config.toml
n_mels = 64
input = "log_mel"
spec_augment = false
depths = [6, 6, 6]
widths = [128, 128, 128]
label_smoothing = 0.1
loss = "cross_entropy"
init = "lecun_normal"
lr = 0.0074
Rows from block 3 of a small sound classifier, named by matrix and row number. Rows with one number belong to one channel. Each number is 128 + 32 x the weight over its row's rms, rounded and kept within 0 to 255. All counts start at 0. Numbers have three digits each.
After each channel's rows are labels from the 100 clips, of 14848, where the channel reaches its highest value: "strongest on" is what is common among them. Only what is clearly more common there than usual is listed. The data: simulated sounds of rotating machines with and without faults. In brackets: how many of the 100.
# convs1: first pointwise conv (model.blocks.3.convs.1.weight, 128x128x1), inputs 64-127
# convs3: second pointwise conv (model.blocks.3.convs.3.weight, 128x128x1, transposed), outputs 64-127

convs1.15:167160127150176110122134120166171130121127116127142109134128169104173192091118079142153103136146188125194092129150164154167092101144131129111171117192118070139183141128150073078099105131145175
convs3.15:088077146132067107140097079098089093142134114112100128141108174158134166169111142086185149109118134142117166148127126151116140125118145178100127115157133130107141177176139123102116109155099133
strongest on: compressor (62); piston engine (37)

convs1.101:107108103130113139149123206071138112131151128092120186155089079174093127080116131133126174071101142144102061141081061125078202165143096097119115144178106103156114144119112177101130132127137150
convs3.101:174131120109123122107145164146099120140117142193163127124085148122190189170129114117143141083137127121120104129155122152065181126139124177112108125140114143142158128128107158200101072112044073
strongest on: piston engine (88); state: normal (71)

convs1.112:136134137130130171097122042149086098146166194164102140111144117131125117119141084117103140169142130163142097089137192179160167167175106120160131160133130094119144108172168093184133093140195080
convs3.112:176141130149152068182168141095139137149086150121157160164114133074086108147114141130134071148139135135168128182168110057144173069132143107109193088069126145066176106102048159078113148138077157
strongest on: piston engine (91)

convs1.18:147074072102075160102172071181123079198119091140154102101091124101118103099141121063176119177126075143114140164187129058124177178137127125111168155179080129150138089148130080096139185115120157
convs3.18:120162116117091136183160154123065191112090081129145146105085144105111103133081173073155131132101171132141135120182138146078111088168202124097180120152084113083095103156143206132130117202167171
strongest on: state: normal (75); piston engine (69)

convs1.119:096109074103143164157188114097052105170103168173152111202142149159154077126108116099174133123104080126157122145124087154107124145185135082142138163167178069128137057179132158101125087173176188
convs3.119:200105148097166089103123107114137125117106181131144165134126091117095162155144141104123140133167060133105132154106136143098090069089160156144130095150048144212166087171120118152144107174096101
strongest on: conveyor (100); speed: slow (85)

convs1.45:111123104118144128188120127134159127075130114167150101128143083116137089112163117121143077073086136160117121102171128057019082153161109162127104116064034160094160144143105115194131125154148098
convs3.45:106110087137122140190140118142146106156161123156116143172184101149148196137130140147095123096153094137137121107135094206117120147156162124123201124109098197190209116125171117125088073172160149
strongest on: compressor (53); piston engine (47)

convs1.32:098134112151094176151071133142121090071116098130109115138164093189129126158062120131193093137122133151128113154116095121088184074144143114128172142158096157131227097054173081159104120072120127
convs3.32:117163143108159099168130096108076177141167168152137141132100108107139103147115159102127088159113160164116143125138111091116074144145143113141097144098095191127098106120112183156166125149175151
strongest on: conveyor (100); speed: slow (61)

convs1.104:166157126093107141119059094170135127115132165126146117060119099169183080150073153166174083129097179088186115161149169147136134145133082153106180125132199171126167083102146055110104127088060134
convs3.104:096206129104111118155113113178105083117142126138079172179138129162127199080125128200109108183113134102088120155116141099085123104094121163113123175178166111153174159190123109091178086185154182
strongest on: conveyor (89)

convs1.123:140189129109110132172141166066123096082109082143089098115194102064119065122153171119135093119118124117107147158163101108161121060125136099103128120102092147163187159131086162146121109119147164
convs3.123:116124133093152161125111126153161142026128103130135135166158054125153129102111118172189123049126092109095103110166148152129122089102121113088168141138102142156115099111111172084079123098097183
strongest on: piston engine (73)

convs1.65:116180094179132125131121094129091144199134136084195120172116119107141088131121079066129207115113144155126159111101178150107153146107182117116165174119150112131123159183146145102106169127133142
convs3.65:166114075106201149139138194111142139147163138174109137122097096142137127161096147136148177210141113108149058158113145124114154110017095129147181131122088112110109158068152125127124139154138146
strongest on: piston engine (65); compressor (34)

convs1.100:139147107161125150119139133046213150184156081147094139076141142154115127119092123171106111167119163122123137088130085211153124137105023175119142176130095092138085101167110160124105070128160054
convs3.100:079141139135146117154191138142127089126132255147131145175124123107123141121103195084115165128162097112149099107164156129143089155104093138129139122147150164145134160150112119137083088094190121
strongest on: conveyor (100); speed: slow (93); state: normal (71)

convs1.25:105118092126115035165132094106110188182131141122089106132111238133093092071164109120153088151130147086126143079100157073116111109069176115116129114142188129140117132162103151112098134168138148
convs3.25:096110153120206119129152121173158130117138142103110126095157152146184086106120117235129086140166175120113135107165090141142138166195078151105143154121133175110136162120126134146163113043106123
strongest on: speed: slow (95); compressor (71)

convs1.39:082137136153117138149150136146075189130154138086074086167107116088119063087169053112084101129214128126104130123108118170168186163117107106156124119127131094136119159131137105118121158164126159
convs3.39:148227127158121115143133156154120129126104163139151124109078109116113086127154145142130143099075098130103160115078166158105100108141118144142166153126124111120137085154115132098109183083091140
strongest on: piston engine (80)

convs1.62:177103107158146128106163075137122149142136083186136179084125096172134147155121157162086113110126138147081126111120158079124083122144112160159146110125150159106145105081107130113180097128074136
convs3.62:132188092101147137196153154100069167109112150135138162156193090073137130079053115086152158130111175110138111112117120165144149179114131104133087122179155092157130138222137146098162117150150121
strongest on: conveyor (100)

convs1.40:118081212135182086130125105113082127151142190147186103129147092127092101119179188108152162129094101164065141081186125109137122168162100166107070136133096068135122103128152139084176208140155119
convs3.40:159125124103137153165105100114091101140141129163118183077153163197119141116112098101124167168121134160129096114136141075121148111175140148163141087151173171149223136061101105142182132123127108
strongest on: state: normal (75); piston engine (67)

convs1.56:065105142156113099126160161149157151118163045135143100086111051118113158065112130158205068158183148111165162161117103137130144155144158083132102158167097107149114072104110082143103152076117188
convs3.56:141092177168130110100121177160131112147099105089070108129067160112091109094108152109146103097141086087122153142160212169114078106165069177101136091113108180131160159119141114074105087084126172
strongest on: speed: slow (99); compressor (70)

convs1.127:047150059116125120139114140141090155087165142127132154181134128094076204036129111130122128138174143151119146100124214109109141078134112163090143131142113108087088214150094098090182123169159070
convs3.127:157146146149151141133090105064138168094127115100120114171163133185060153077086118122108112157150072125126176163175116136115112138155158129127110130131079159114197120087135098111170114132095120
strongest on: speed: slow (83); piston engine (63)

convs1.77:118091126122125135129107144063154124102133133080081160121085106151168152114117123148143199090139189122085147102052164128095100135190107097123101135156148077127119168141180093107126156104087179
convs3.77:169115157118161090167114120180149141162141055168153124126149135156146126091111074157095101111104174077124165167144077170169165125059121078140099130116105145141159131146169157162101140097143171
strongest on: conveyor (65); piston engine (32)

convs1.87:174107099157139160118120131099113138174069159215143116152140093129105126119111152101130087206169066097154125120138098140112111099126118127084104091146081166152095171140093163198142125132129185
convs3.87:143149099181130144135111114145118155103139093127080091121125145087087150093128093126113115059096123150155113145119175162138176137112125139159101114129138186078130132108150174144092240077114138
strongest on: conveyor (100); speed: slow (78)

convs1.117:108138241088102116128147108160131148121174118131083107147151172173130109119127141147144095084119145096092167130164136047090131096090203147083167085094092150126151095086138181153142145114123170
convs3.117:078110155076154125156121168081128139130163165087103117137117122183082133090184122114077133145119081123181132103112132190116053109141116153135078123216115109118171081123135099132179184139126110
strongest on: conveyor (100); speed: slow (86)

convs1.107:159153122113149113077124107102092133073159122172083157136092112094104128118085158177137098108099108112157183180077098149116120140149081102131130046090089145134079174142097123124165130107176150
convs3.107:152145132114056164083201127119113150117114113210083112101154145146129151123056100129109144099167116095054133142097124131097165120127220159099118121114133148147124126110141228166116143112108124
strongest on: piston engine (86)

convs1.96:161178078150130161135068116142103171165095178138118107134113153068117194095175182180115153106132178142140119110135145124192126178106089134114078092141138115089100113131131140116120143140182115
convs3.96:108100086121117089078187076171137201142153123130106139124117178101136137124168129196103133143205134106115122139177125121150145108154160079196126100126081161144141117138151101136148154098107128
strongest on: piston engine (58); compressor (41)

convs1.58:143178135148143115202172153144162163144166162145117138078169163077061135101129110128148161137105145100086126128154122091148142130109089148074122101112143151117054117207135195167171117151165141
convs3.58:124147161130161163055170128155146154083140124152112117182089127166187123103147110138085131101079149106176059123161150169163138119131155097151089101112119158130185129150146161133118139202116189
strongest on: piston engine (73); speed: slow (71)

convs1.110:103089126146126142199144159120139153125085140181095064138118173138120084126119138093128095108155115104143109121148106135145141182052158188137123143140198105148155191148118076075111138136182105
convs3.110:205160122157117118074113133112102094071111157120139120040155114165164160115125146119101128144201102091132156156135095053107106118155141138108058120116156125137120127121145115129136174118164168
strongest on: compressor (40); piston engine (37)

convs1.89:115072136143147097139142153118103122117132129023095155115124136118068137090157152098137142139071158075155108098149187142124039119156145091096168086146108151152079090168130191087101101124135161
convs3.89:150129172131105184181111103106135095105098142136111077120149189064122132116121139192116120157141112113138118165191114160150089127105081088080135105038078247113134106127168143140133137076090129
strongest on: speed: slow (65); conveyor (58)

convs1.52:075152155133139131099133171120149165153125129165189114170155113170115148106149089114077118136153092177157155159102087100124110188174064131132073073121123198115151147133095108116124171156122085
convs3.52:114186133161135127145084130193103112165129113062167178144089103076125161137088149134176181145127146071098082124092143125107153093111103132143112169157172138138100155113108131108097134138131120
strongest on: piston engine (75); state: normal (71)

convs1.30:132107095080150105122103119146154129176097111132097109046117099140106116112055124124155146181150170159114135131116103108154169108166165163135136113153162134119136151118114141216140131084153111
convs3.30:091108119063133135111159113161060137134086105185070167100164156086121086127162106127192125071111173121105193143106162154161194082169132186154095151147163096094125117205146129102169107126099121
strongest on: piston engine (65); compressor (35)

convs1.61:191122037172131197116155115148068151188141130161138122134129074142156157160151119125151162148149086125152108120108187088144106134067080170135102150064190124148094134077140150145130100169152217
convs3.61:186179120045153129151087108136123127136155148123117128156141157105105168165141058162117109162119095188196088116078121119184174182128190093166181132172106141118131126144127132168148161122093114
strongest on: conveyor (49); piston engine (42)